From a checkpoint of a small audio captioner: encoder activation swiglu.
Rows from block 5 of the audio encoder of a small audio captioner, named by matrix and row number. Rows with one number belong to one neuron. Each number is 200 + 30 x the weight over its row's rms, rounded and kept within 0 to 999. All counts start at 0.
After each neuron's rows are labels from the 100 clips, of 14976, where the neuron reaches its largest size: "strongest on" is what is common among them; "loudest" is the band of the loudest frequency at the time of the peak. Only what is clearly more common there than usual is listed. The data: short pieces for a synthesised band: melody, chords, bass and drums. In brackets: how many of the 100.
# gate: MLP gate (encoder.blocks.5.mlp.gate.weight, 672x256), inputs 128-255
# fc1: MLP up (encoder.blocks.5.mlp.fc1.weight, 672x256), inputs 128-255
# fc2: MLP down (encoder.blocks.5.mlp.fc2.weight, 256x672, transposed), outputs 128-255

gate.159,216,251,208,206,168,236,183,169,190,197,210,179,228,228,191,210,240,124,226,270,161,205,203,213,195,214,192,190,196,176,162,218,157,273,262,217,157,188,193,189,180,174,238,202,223,224,176,163,171,150,176,175,203,175,256,230,203,187,230,196,178,236,165,145,206,202,212,227,183,153,185,225,182,191,187,253,172,186,173,234,195,232,220,147,251,192,229,216,141,188,185,207,201,223,242,194,187,169,196,281,151,171,186,200,171,223,187,189,181,196,201,221,221,177,224,190,217,159,204,184,210,167,208,224,240,224,192,194
fc1.159,174,247,240,151,254,151,192,223,231,169,206,159,201,165,188,216,206,257,222,221,177,259,186,174,224,177,199,222,230,239,234,196,215,170,193,198,164,208,130,207,204,174,232,218,275,176,208,198,196,234,235,230,237,173,185,203,206,236,199,181,230,200,194,220,210,256,197,212,242,182,198,224,219,167,199,166,210,164,231,156,179,186,208,254,201,191,222,191,194,224,233,179,156,223,213,179,231,224,245,181,253,264,228,170,241,172,177,257,242,207,234,236,196,196,199,166,211,170,183,196,196,267,192,141,168,153,173,240
fc2.159,144,229,217,192,225,187,212,223,208,186,176,124,224,192,196,164,196,203,196,160,202,204,179,167,153,232,207,204,252,169,211,176,201,188,200,234,238,196,166,219,224,218,203,231,168,166,188,223,190,187,182,183,187,143,216,234,190,174,259,172,189,198,174,170,221,199,183,192,157,183,173,197,192,231,215,209,219,217,195,183,230,222,196,222,159,156,204,164,164,212,212,243,173,202,218,200,184,230,191,231,227,146,198,158,158,159,162,161,173,160,218,195,182,139,237,199,158,175,135,185,217,184,133,165,207,185,195,114
strongest on: reverberation (75); text has "room" (75); text has "reverberant" (75); quiet level (62)
loudest: 500 to 1000 Hz (37); 1000 to 2000 Hz (32)

gate.81,208,196,215,238,155,158,190,238,191,198,212,187,228,220,142,186,201,175,190,195,212,239,264,156,186,214,177,214,227,188,181,169,214,176,178,211,202,194,179,168,218,199,220,177,128,224,186,190,176,198,206,265,248,222,190,235,214,157,151,273,187,204,148,199,179,210,197,194,139,227,179,201,205,222,225,222,176,186,217,191,213,167,127,164,170,208,240,189,250,163,189,181,187,169,199,224,175,198,208,165,230,236,151,229,135,215,189,140,193,206,242,165,242,212,206,181,166,151,196,223,232,187,186,214,233,165,208,224
fc1.81,229,218,215,157,204,201,219,231,202,186,219,194,182,213,130,128,182,201,201,217,209,185,189,218,205,194,201,203,197,212,183,183,228,204,192,221,197,237,200,186,222,250,132,180,193,205,209,239,196,176,180,242,241,189,216,231,181,106,206,177,150,175,203,135,247,192,170,139,198,229,249,231,232,174,182,255,181,254,178,168,199,175,77,196,186,196,185,194,243,151,197,235,245,160,218,227,233,172,182,221,203,201,159,211,228,227,183,166,231,178,201,198,180,225,157,174,204,162,150,169,222,200,256,230,158,207,216,189
fc2.81,196,203,232,280,172,135,162,177,157,218,198,150,215,204,209,178,104,199,177,155,216,208,225,185,212,228,217,246,192,187,198,169,198,210,203,178,229,180,179,167,184,201,222,172,220,181,223,173,226,203,199,206,155,165,216,219,169,174,225,224,132,197,157,226,245,187,249,215,240,223,205,167,179,252,235,184,135,227,233,234,224,212,232,245,205,230,172,208,161,213,204,216,182,169,175,172,159,229,182,158,203,241,163,175,190,173,259,201,125,194,213,194,266,197,208,211,208,250,176,178,268,210,218,202,155,205,197,200
strongest on: sine tone (26)
loudest: 500 to 1000 Hz (86)

gate.247,210,219,156,199,200,202,258,211,215,229,146,233,193,226,162,212,230,206,211,237,226,235,229,220,218,162,193,286,136,160,238,199,213,253,180,202,182,187,164,221,196,205,245,167,185,227,199,170,198,171,231,213,190,210,220,174,221,195,253,156,235,196,198,253,133,181,169,225,221,241,194,180,217,164,214,119,210,232,197,181,193,224,189,183,153,185,217,133,189,162,231,168,213,210,207,192,218,185,174,189,140,175,176,160,212,212,179,192,220,198,177,178,204,168,234,182,173,207,220,155,166,144,242,223,242,233,152,188
fc1.247,195,217,175,199,196,186,213,225,194,206,228,165,199,197,184,191,182,218,187,230,221,231,211,232,177,246,218,234,232,169,187,227,226,221,229,230,181,205,173,207,184,176,190,166,197,209,199,170,273,242,261,225,150,169,205,211,202,209,211,178,220,224,183,249,159,195,209,235,191,182,177,184,244,211,187,187,221,198,186,198,217,155,124,211,163,132,165,191,230,167,202,196,194,221,229,173,210,165,233,198,165,187,209,220,173,220,204,195,196,232,196,199,240,169,256,161,162,192,215,183,200,191,173,200,214,193,173,168
fc2.247,191,202,156,211,167,174,183,222,168,212,222,164,213,230,211,242,200,164,184,164,140,227,206,179,138,185,199,225,241,218,167,178,155,154,135,195,243,187,186,227,217,190,208,221,192,204,182,242,143,205,179,175,191,172,217,213,209,233,143,272,151,215,192,204,204,220,247,219,194,163,239,203,218,175,200,221,214,219,253,234,244,154,199,211,186,182,187,281,188,274,221,207,162,244,182,188,195,224,221,186,191,162,198,175,231,176,238,201,188,181,126,217,184,140,165,229,257,225,209,157,217,236,188,217,149,158,207,237
strongest on: thin (high-pass) (84); reverberation (73); text has "room" (73); text has "reverberant" (73)
loudest: 500 to 1000 Hz (43); 1000 to 2000 Hz (35)

gate.436,228,217,241,223,183,208,225,160,177,197,198,225,199,198,242,175,213,159,226,159,250,209,209,221,208,190,184,172,194,194,190,238,178,193,216,249,235,290,218,139,147,237,203,237,178,155,149,182,139,222,253,204,235,156,226,205,198,188,181,181,200,196,192,255,132,198,176,238,174,237,179,225,194,217,175,169,193,214,185,175,268,183,192,251,211,231,215,190,218,191,193,242,149,219,219,213,168,214,256,253,147,192,208,224,246,183,202,168,194,219,199,194,193,258,157,178,215,168,180,200,209,158,238,191,165,207,207,202
fc1.436,155,183,181,155,247,249,159,181,250,197,171,174,206,244,186,210,202,232,236,216,176,208,234,191,163,166,230,217,198,224,218,192,189,169,207,235,173,185,204,191,179,210,234,227,161,211,238,163,213,192,162,191,187,237,233,164,174,277,170,211,165,240,164,187,208,152,229,187,202,167,190,177,189,243,200,236,241,202,173,216,169,194,189,132,175,165,191,255,142,232,182,142,209,185,222,170,212,229,216,216,237,179,151,203,150,190,191,236,210,171,222,185,245,201,230,204,132,177,171,236,252,230,176,193,229,204,142,184
fc2.436,219,208,196,160,248,181,238,172,204,224,234,208,226,209,192,215,211,183,206,235,211,207,157,198,181,109,222,212,184,184,247,211,226,183,242,174,169,207,242,164,207,240,171,210,221,198,210,183,176,235,235,217,120,235,156,151,191,180,164,217,186,170,158,137,185,232,205,221,145,233,205,164,179,208,175,222,217,169,188,180,250,200,124,209,189,191,177,212,191,181,185,216,174,182,207,160,203,168,202,199,224,149,179,211,198,219,194,186,161,157,200,234,154,174,192,222,217,175,162,209,219,221,165,213,228,215,252,225
strongest on: horn-like (56)
loudest: 250 to 500 Hz (77)

gate.518,198,189,196,167,152,167,184,243,194,224,201,238,208,207,194,201,192,242,184,184,209,192,198,241,218,179,170,161,174,199,254,175,176,228,233,215,187,209,257,273,246,219,150,145,166,197,140,207,156,186,189,156,267,219,206,216,199,218,222,210,212,207,246,231,199,180,172,189,213,212,254,190,191,187,189,202,232,203,174,207,144,184,164,200,205,247,246,218,224,213,173,214,246,269,190,207,150,143,236,127,194,204,167,305,156,188,199,179,213,210,191,198,159,217,217,206,216,192,241,190,205,179,177,217,191,199,220,157
fc1.518,193,199,182,153,195,175,156,250,219,241,164,164,220,207,221,169,189,224,162,170,202,202,256,221,218,191,206,163,148,209,188,193,209,208,253,195,207,205,262,261,204,217,136,178,185,207,148,221,195,154,178,173,195,204,267,204,211,206,214,239,230,177,240,184,224,188,179,215,215,195,269,189,185,192,143,253,206,244,200,188,159,138,148,192,198,250,192,212,170,172,181,210,216,247,218,162,184,179,190,155,199,174,169,273,189,214,243,229,186,217,208,185,184,164,205,204,174,190,224,191,219,208,189,201,210,167,213,205
fc2.518,155,168,189,187,247,207,141,153,205,238,253,196,190,252,160,178,190,185,178,184,223,214,284,210,252,197,167,188,215,238,173,187,242,207,229,214,178,215,217,183,217,206,237,179,156,164,190,228,168,181,160,241,224,202,246,162,190,182,216,224,173,158,189,187,148,187,243,162,208,171,199,153,172,159,205,232,214,180,200,235,169,208,140,168,214,255,207,224,207,213,208,251,176,174,249,184,223,210,189,235,199,152,226,221,209,216,173,233,200,157,219,186,171,211,238,165,222,221,175,224,204,218,222,239,247,213,220,228
strongest on: key: C minor (100)
loudest: 500 to 1000 Hz (47)

gate.302,165,212,203,180,221,176,234,215,198,158,126,171,183,205,245,194,263,200,199,216,170,208,248,210,189,196,209,171,196,197,256,243,205,195,244,207,172,222,214,181,188,230,217,156,200,161,209,172,173,235,226,249,195,202,187,207,252,203,166,130,224,191,229,184,237,174,198,171,220,170,205,226,239,207,148,189,204,216,144,213,246,147,239,160,260,192,258,190,174,212,203,176,277,209,121,211,185,221,214,177,216,272,189,160,212,208,229,231,185,229,252,189,229,175,193,177,217,159,206,210,182,175,202,216,198,157,209,193
fc1.302,217,208,223,122,212,167,172,208,162,240,281,194,202,222,268,208,150,233,181,169,192,177,149,227,221,220,222,188,182,231,194,191,176,169,168,226,203,204,211,184,208,240,185,154,248,190,163,125,198,179,209,190,202,180,204,185,147,225,237,215,222,208,150,198,158,205,215,134,176,166,191,217,220,226,162,159,178,250,222,174,230,228,193,233,195,138,232,231,197,187,213,238,189,206,156,242,191,193,281,241,212,208,247,213,230,196,157,201,198,215,139,169,201,255,224,240,174,198,197,226,189,220,220,190,219,218,184,160
fc2.302,246,197,192,184,220,176,162,214,205,200,264,189,262,152,181,146,186,230,241,186,201,189,207,198,254,214,209,197,205,239,214,198,258,137,200,212,257,173,217,186,187,156,189,237,233,201,179,205,209,211,155,230,212,165,216,213,235,122,204,149,190,173,225,260,197,202,192,189,187,236,213,195,204,160,220,194,215,173,181,198,184,192,175,209,217,184,269,168,210,151,225,225,129,164,200,235,218,228,134,185,213,226,184,200,168,198,194,218,223,203,228,215,183,187,156,222,209,200,204,169,169,222,209,209,141,231,210,171
strongest on: thin (high-pass) (47); key: B minor (46); key: B major (35)
loudest: 250 to 500 Hz (60)

gate.273,169,205,241,230,190,102,200,178,212,132,204,204,167,186,192,230,161,192,278,176,199,255,193,213,179,226,218,183,201,185,194,188,204,188,184,173,220,229,210,212,289,241,201,195,167,168,218,241,189,196,213,191,219,211,189,181,212,188,195,228,138,221,231,165,231,238,209,176,177,221,194,211,159,255,227,181,198,183,211,189,205,200,177,173,165,248,228,221,172,226,220,241,143,245,228,184,170,138,211,186,204,189,238,191,262,203,223,206,229,178,219,209,181,202,158,253,185,164,190,177,192,182,220,239,217,218,205,188
fc1.273,174,193,236,155,190,138,219,194,196,149,190,169,186,191,169,174,123,150,253,187,183,242,216,210,188,124,261,230,252,247,211,196,148,152,219,144,222,253,236,228,266,239,201,216,173,209,189,225,211,173,171,193,252,164,238,190,177,175,156,184,186,220,271,186,197,262,209,241,223,182,169,189,190,224,211,182,183,178,193,175,207,228,210,201,197,167,202,227,177,222,167,236,175,210,188,171,198,198,237,205,169,185,234,218,203,249,141,207,197,188,221,210,178,146,186,205,181,235,185,213,215,203,202,213,231,227,180,174
fc2.273,181,181,195,157,191,259,193,236,214,233,232,171,208,212,211,245,179,191,166,156,236,182,172,174,167,230,205,217,206,147,196,200,220,151,242,246,214,199,227,199,203,239,215,211,157,165,205,218,212,190,206,240,169,176,235,236,206,238,228,157,207,208,191,188,183,264,214,210,262,255,177,168,206,204,169,204,176,207,200,162,197,164,202,216,142,242,234,185,253,257,199,221,201,239,215,171,183,209,214,221,213,215,220,234,192,181,201,210,153,212,210,238,188,219,174,216,228,262,147,243,196,216,221,174,138,147,213,178
strongest on: reverberation (67); text has "room" (67); text has "reverberant" (67); key: C major (38)
loudest: 500 to 1000 Hz (65)

gate.635,155,247,143,185,239,174,211,203,214,191,227,217,198,111,248,210,179,156,175,198,265,223,159,242,220,188,213,255,206,242,235,273,174,193,200,165,208,258,139,211,227,159,181,186,211,213,216,254,239,212,167,191,211,219,146,213,210,235,178,227,193,220,167,244,187,189,161,200,186,225,194,164,218,262,187,219,166,209,150,223,183,187,185,202,234,121,175,184,166,214,214,178,142,159,220,199,175,195,197,187,209,232,169,182,172,165,160,165,200,151,214,169,151,180,177,222,210,146,202,244,179,152,198,248,176,204,197,216
fc1.635,161,192,151,173,232,179,227,143,226,183,228,211,194,177,214,260,206,174,172,197,238,199,202,202,264,201,220,199,208,187,230,228,217,215,233,196,199,253,174,208,220,171,227,184,195,230,213,221,216,251,261,155,225,209,164,256,217,171,172,221,222,199,182,233,187,145,185,213,167,200,201,215,223,256,232,219,194,235,182,193,200,207,168,225,223,180,140,180,196,199,202,199,157,181,201,219,196,185,115,217,183,181,167,181,226,155,153,177,219,178,231,173,230,189,199,207,265,190,243,264,195,183,188,205,155,196,227,173
fc2.635,168,125,206,195,238,222,188,259,191,144,225,208,163,139,186,174,168,218,273,206,185,174,234,254,204,182,202,251,206,165,159,173,158,190,245,191,188,180,264,234,217,189,196,227,269,199,203,193,169,277,237,227,231,142,181,251,263,204,213,139,223,217,206,233,187,223,200,158,244,203,214,224,173,169,198,243,171,202,213,152,191,142,125,191,248,207,181,186,192,161,115,180,195,172,172,190,141,157,181,218,227,183,181,206,179,185,227,195,216,165,145,136,193,148,181,199,187,215,186,185,191,251,172,185,191,183,199,221
strongest on: horn-like (60)
loudest: 250 to 500 Hz (76)

gate.203,227,219,178,155,281,200,174,206,192,181,246,188,239,167,225,211,166,211,214,195,212,205,219,223,195,174,169,203,279,216,229,252,171,251,227,196,209,180,156,207,172,206,170,225,199,169,176,220,188,212,185,220,195,198,168,210,216,177,226,187,247,190,215,185,191,151,157,191,184,209,217,155,207,183,206,245,171,208,195,251,155,184,259,249,215,243,185,176,194,174,172,203,276,157,219,209,149,179,213,111,159,241,198,190,183,174,250,180,195,219,212,199,224,220,167,166,235,145,249,223,190,207,217,216,202,198,204,186
fc1.203,213,232,196,224,233,178,174,159,229,201,185,241,223,143,149,217,251,180,238,154,240,185,132,199,142,183,185,214,234,189,195,193,169,170,268,191,209,154,208,158,201,191,191,131,210,205,175,187,174,241,191,186,254,189,174,197,231,199,166,233,222,228,274,213,216,166,217,198,227,202,215,201,209,188,234,254,161,225,194,188,224,185,234,198,169,216,186,227,235,197,200,145,222,175,176,216,258,224,186,154,154,188,205,151,122,196,230,186,203,242,234,201,203,193,170,200,285,144,202,215,143,177,201,189,189,177,171,206
fc2.203,174,255,197,214,192,225,152,226,230,165,157,192,181,158,195,246,226,168,179,145,210,158,183,217,167,215,179,235,167,180,180,185,176,162,208,192,215,173,226,188,205,160,162,143,144,231,237,169,204,215,243,219,273,187,118,154,222,189,181,221,254,228,202,195,204,168,199,152,240,184,204,230,202,209,162,200,211,191,198,184,252,163,193,221,194,205,199,287,230,178,202,172,240,190,161,170,274,203,208,161,204,227,163,160,182,210,190,168,198,244,253,207,181,180,170,233,203,108,241,214,169,219,206,184,198,196,219,141
strongest on: reverberation (70); text has "room" (70); text has "reverberant" (70)
loudest: 250 to 500 Hz (68)

gate.277,166,185,196,226,198,183,183,218,255,198,141,194,248,134,205,212,215,257,161,203,246,177,214,229,146,173,207,219,191,205,189,175,187,211,176,189,199,203,190,185,208,179,213,257,196,179,187,174,245,232,202,193,214,170,241,201,179,193,178,210,188,206,188,216,203,242,197,259,190,193,228,201,221,245,160,218,214,153,223,217,160,190,194,190,217,226,138,245,188,193,205,170,226,206,169,172,258,215,202,218,170,221,171,201,156,205,204,227,139,160,173,210,133,236,174,179,189,194,161,185,206,161,232,190,189,183,163,197
fc1.277,158,212,179,199,212,182,231,163,155,222,198,173,196,168,245,187,206,176,155,210,181,195,190,213,257,185,150,172,212,204,191,245,249,206,203,229,243,212,207,178,171,226,198,196,218,209,196,184,205,189,184,158,226,178,195,284,187,196,207,221,241,162,242,194,181,206,242,263,151,189,164,193,183,221,240,209,206,206,206,178,185,205,237,242,229,227,229,211,235,256,160,207,186,220,225,213,221,149,187,211,176,213,198,274,234,168,180,166,217,213,219,168,264,136,191,184,206,179,222,148,135,187,129,254,232,221,173,194
fc2.277,187,233,199,223,225,225,222,248,214,193,181,149,255,170,218,193,223,196,209,181,178,262,206,156,149,190,198,181,173,139,211,197,152,196,210,190,196,220,235,191,185,196,232,211,244,193,137,129,190,209,234,255,148,207,205,206,189,209,166,221,178,135,235,197,184,236,244,211,161,178,206,201,200,238,211,235,191,179,225,199,268,172,239,226,176,223,232,130,126,167,174,160,127,165,152,218,189,195,208,167,158,213,204,232,228,203,179,208,171,182,163,176,240,183,169,191,295,216,185,200,185,240,165,208,226,204,191,149
strongest on: thin (high-pass) (81); horn-like (48)
loudest: 250 to 500 Hz (57)

gate.530,205,229,177,143,219,201,207,198,208,183,214,203,168,226,213,210,185,204,203,174,192,303,152,192,198,198,183,181,198,208,187,211,172,237,189,217,142,187,196,140,233,159,168,131,223,248,212,181,249,212,155,154,195,224,208,188,219,238,167,202,166,203,209,100,236,224,258,249,247,238,146,190,188,205,201,157,216,235,157,213,146,230,194,193,259,247,186,183,209,195,197,150,202,215,227,187,207,191,184,171,198,203,178,171,199,154,229,206,245,213,183,217,159,195,264,193,224,222,179,217,175,201,261,214,287,239,180,167
fc1.530,227,153,238,231,174,269,180,176,180,172,196,194,218,163,159,205,202,201,196,207,204,117,250,219,203,213,240,233,249,166,226,179,213,185,216,171,240,222,192,250,203,204,203,246,189,169,199,217,141,159,208,239,147,190,171,215,214,225,213,225,245,180,198,264,183,190,179,227,178,175,254,203,218,169,220,216,225,161,215,202,265,178,199,184,159,134,191,208,184,174,192,248,210,200,138,221,224,201,179,213,171,200,219,203,159,213,174,150,163,168,205,208,267,180,117,188,205,186,229,205,232,144,168,224,124,180,205,181
fc2.530,198,195,151,246,194,184,228,153,213,149,235,143,231,260,260,210,216,206,144,230,202,236,178,233,264,192,196,187,217,189,220,232,168,190,265,132,210,202,184,148,142,192,205,174,228,197,274,229,147,168,201,156,195,199,215,198,176,263,191,192,172,193,198,177,202,139,166,161,218,188,142,241,211,165,237,173,229,233,176,222,181,219,214,201,138,209,215,169,188,147,186,185,201,188,149,207,194,227,159,178,169,204,146,153,212,162,185,126,243,133,223,225,153,139,194,161,202,239,211,249,242,190,213,158,211,193,202,192
strongest on: thin (high-pass) (80); quiet level (60)
loudest: 1000 to 2000 Hz (26)

gate.332,176,197,223,213,175,184,217,165,188,243,235,170,187,189,215,236,215,233,219,176,221,195,163,232,229,188,222,203,136,194,192,142,158,272,211,236,211,203,150,163,219,219,174,172,187,246,223,210,169,216,219,195,192,213,193,204,193,190,246,172,193,171,261,213,215,215,209,176,234,211,199,212,211,182,173,219,233,233,227,217,223,254,187,189,180,195,130,136,236,150,206,217,187,235,260,197,116,190,169,189,177,204,205,191,187,146,204,164,181,199,220,165,237,215,170,182,263,204,197,206,181,140,237,222,120,252,219,201
fc1.332,201,180,170,155,226,206,216,221,244,184,234,215,192,166,149,183,194,202,232,224,182,217,237,222,203,124,236,185,239,222,199,225,234,175,201,167,129,131,209,255,171,188,229,210,182,117,202,168,191,231,182,238,200,201,227,217,175,215,202,191,185,175,165,146,222,220,214,213,237,203,233,184,204,228,216,151,210,179,162,197,163,139,195,211,180,240,264,199,167,225,207,240,234,183,132,195,219,231,213,202,267,190,224,217,193,181,173,132,177,207,184,192,185,195,205,192,183,212,181,177,153,192,194,181,216,147,187,184
fc2.332,196,195,224,185,150,144,156,183,153,194,213,179,240,227,163,219,212,215,180,197,230,159,228,203,200,160,242,125,187,184,187,177,176,253,160,186,170,215,176,182,258,168,163,211,153,188,199,171,235,221,232,194,193,198,186,240,222,215,231,164,221,242,183,179,224,175,197,193,175,249,217,142,226,228,136,182,195,227,187,229,160,233,198,149,167,172,252,242,180,225,186,162,194,202,220,209,181,142,220,199,236,217,188,142,186,206,210,206,234,212,181,180,205,193,258,189,171,188,205,238,232,217,209,175,169,193,174,192
strongest on: horn-like (56)
loudest: 250 to 500 Hz (60)

gate.240,228,257,238,228,178,216,205,198,187,247,188,221,221,186,165,204,218,175,179,197,254,187,189,181,250,183,189,218,162,213,209,225,203,178,199,166,236,198,184,261,211,251,165,198,226,190,166,187,268,179,173,264,199,175,178,175,193,104,170,179,185,280,217,204,194,193,157,209,232,163,178,120,157,228,170,158,187,192,212,224,208,171,141,239,246,187,216,204,239,200,241,207,190,236,169,215,235,175,206,261,178,204,202,266,214,224,185,217,202,201,186,201,220,142,176,189,181,158,212,213,203,206,218,137,161,227,217,210
fc1.240,198,267,198,218,204,250,209,186,221,225,185,206,185,183,178,168,197,171,215,223,221,193,194,214,258,204,192,215,159,205,192,211,221,186,193,194,190,181,201,269,282,231,184,173,162,185,198,143,208,183,177,212,207,199,204,208,198,149,191,153,177,268,201,216,219,202,196,207,186,180,183,155,149,243,192,205,213,160,234,266,193,186,160,256,175,217,193,195,255,181,215,197,162,238,172,205,198,212,197,219,193,187,226,223,195,202,145,260,198,197,172,189,220,189,155,236,167,188,215,217,229,218,143,180,174,236,188,201
fc2.240,183,220,192,197,193,207,201,230,198,146,187,255,230,179,201,250,172,125,237,181,176,206,186,216,199,243,209,205,200,211,200,239,196,227,212,207,181,194,190,201,170,175,222,227,181,211,238,175,209,166,183,228,190,165,249,227,211,211,173,194,200,255,232,231,180,238,201,215,172,120,242,171,192,150,216,202,171,177,186,109,231,253,264,208,167,238,216,193,212,226,196,176,163,135,183,171,195,176,237,223,180,193,215,241,185,241,163,184,168,180,210,170,156,142,170,214,249,237,245,205,167,190,188,172,174,234,211,192
strongest on: sine tone (36)
loudest: 500 to 1000 Hz (57)

gate.367,172,163,133,163,260,165,177,161,158,167,199,224,253,199,224,158,209,243,170,220,189,222,177,228,141,235,221,194,158,165,187,173,182,214,206,176,208,203,186,226,178,213,210,205,170,165,172,225,156,270,299,240,212,273,224,184,179,145,179,243,199,186,213,189,197,189,227,253,215,216,145,215,215,208,203,206,210,182,212,228,232,218,253,186,207,207,238,186,188,232,213,161,239,210,193,193,175,187,249,199,177,249,186,187,216,220,155,228,217,197,196,205,176,222,254,227,233,170,177,274,157,195,203,151,261,214,214,166
fc1.367,191,264,221,257,138,219,177,233,157,215,228,198,158,237,211,230,159,220,206,187,239,244,257,184,251,137,193,179,220,184,186,232,200,206,213,221,216,178,195,193,191,135,190,250,184,200,227,199,210,202,190,215,187,170,176,205,230,236,212,187,217,264,218,202,219,194,163,143,187,190,184,193,155,198,173,218,184,212,181,204,166,220,200,198,157,163,155,196,209,191,227,271,183,162,194,173,205,163,147,209,216,211,157,244,189,202,200,143,184,191,175,208,232,210,117,195,168,217,126,251,217,197,210,179,172,171,143,206
fc2.367,177,252,220,165,149,205,200,171,185,236,172,207,191,139,202,231,218,191,221,184,204,265,187,177,152,221,159,174,223,188,200,210,228,207,194,167,180,193,246,183,195,228,196,211,219,201,225,205,230,253,249,192,216,316,215,189,223,163,211,240,185,198,161,186,200,200,214,208,230,191,146,225,165,218,197,163,222,187,185,188,163,219,199,180,198,256,176,222,192,191,195,221,220,170,164,176,235,192,195,180,202,227,220,162,162,196,263,208,231,209,159,185,180,169,201,214,212,197,205,189,205,231,206,200,195,203,205,243
strongest on: reverberation (64); text has "room" (64); text has "reverberant" (64)
loudest: 250 to 500 Hz (59)

gate.5,197,174,188,231,202,188,176,223,207,220,152,176,168,218,194,258,204,211,178,207,213,209,269,239,103,228,212,194,181,161,153,208,218,178,196,195,167,205,224,178,186,204,135,233,193,186,133,197,239,209,151,234,226,223,216,191,208,211,158,169,195,197,146,166,220,180,185,204,191,195,210,248,133,231,174,178,220,176,191,119,202,250,126,188,218,134,216,214,216,174,165,151,177,168,142,172,229,204,169,210,172,178,221,178,216,218,246,213,221,192,240,186,180,178,200,212,174,155,184,180,192,201,222,228,229,213,223,187
fc1.5,199,185,146,146,239,195,221,135,171,210,195,210,226,160,213,219,181,169,196,214,236,174,167,223,178,226,166,216,183,223,184,208,197,217,179,240,229,209,211,214,167,235,213,196,209,218,226,230,190,208,271,185,171,143,165,164,165,137,184,214,184,261,189,176,203,166,187,177,179,189,273,221,219,164,215,231,179,247,160,218,224,234,231,158,244,193,274,215,233,213,159,240,183,205,171,202,199,204,230,212,198,273,225,193,216,175,195,192,150,191,248,213,206,171,245,153,189,165,175,218,180,181,207,259,194,208,256,202
fc2.5,208,171,169,193,208,231,222,135,175,174,167,209,139,196,198,211,231,191,218,228,186,195,172,205,155,224,178,221,228,193,133,180,201,192,179,167,156,216,210,232,154,195,173,219,229,175,207,219,193,192,165,217,222,214,155,241,142,162,186,257,234,175,167,239,191,212,159,199,222,174,228,226,237,237,165,162,208,259,123,169,184,200,221,141,228,126,253,185,170,225,226,213,202,244,170,208,149,184,220,218,183,252,194,151,188,201,194,237,208,162,216,208,230,160,191,140,215,194,184,203,197,197,224,192,144,182,260,184
strongest on: melody instrument: saw pad (31)
loudest: 500 to 1000 Hz (50)

gate.557,188,212,231,206,168,201,219,174,219,218,239,213,202,209,177,182,218,193,147,145,140,188,234,158,202,197,160,191,157,218,218,185,158,239,188,216,213,230,173,205,186,206,211,204,175,210,189,175,240,224,250,164,172,186,169,230,273,235,253,211,247,164,263,178,241,194,242,210,173,211,167,215,179,139,177,222,172,231,193,173,198,185,163,242,184,188,239,219,215,137,228,178,192,182,226,236,155,170,225,197,199,214,188,202,179,161,226,207,177,225,238,225,231,208,189,213,146,162,191,181,165,195,165,198,185,309,207,236
fc1.557,234,221,194,244,184,159,185,200,189,149,174,222,173,204,195,213,266,167,265,242,209,206,154,206,162,218,210,214,216,214,227,198,222,150,207,189,235,171,216,209,193,260,188,131,173,182,215,181,199,167,204,196,198,199,257,219,199,225,203,138,121,160,229,200,203,250,222,211,174,202,164,170,195,202,218,221,208,160,212,294,168,211,180,200,156,236,147,194,265,235,188,229,195,227,225,185,214,181,196,182,189,167,154,214,158,165,190,179,209,217,115,146,212,178,215,205,264,203,200,184,224,231,152,219,180,172,170,164
fc2.557,205,192,178,190,210,185,194,231,228,195,153,252,197,243,188,178,215,190,200,186,186,230,182,190,190,228,235,196,150,225,199,198,193,196,236,213,234,201,233,171,197,244,186,220,196,233,238,222,277,178,206,222,246,212,209,230,213,232,215,167,163,211,183,177,189,220,186,229,189,204,149,214,202,208,189,205,181,176,179,298,169,171,170,258,168,226,200,206,208,196,209,248,189,192,253,223,188,195,238,177,214,216,189,172,172,216,212,237,185,146,153,168,270,182,180,251,185,191,223,235,191,184,187,118,221,230,171,183
strongest on: reverberation (62); text has "room" (62); text has "reverberant" (62); string section-like (29)
loudest: 250 to 500 Hz (55)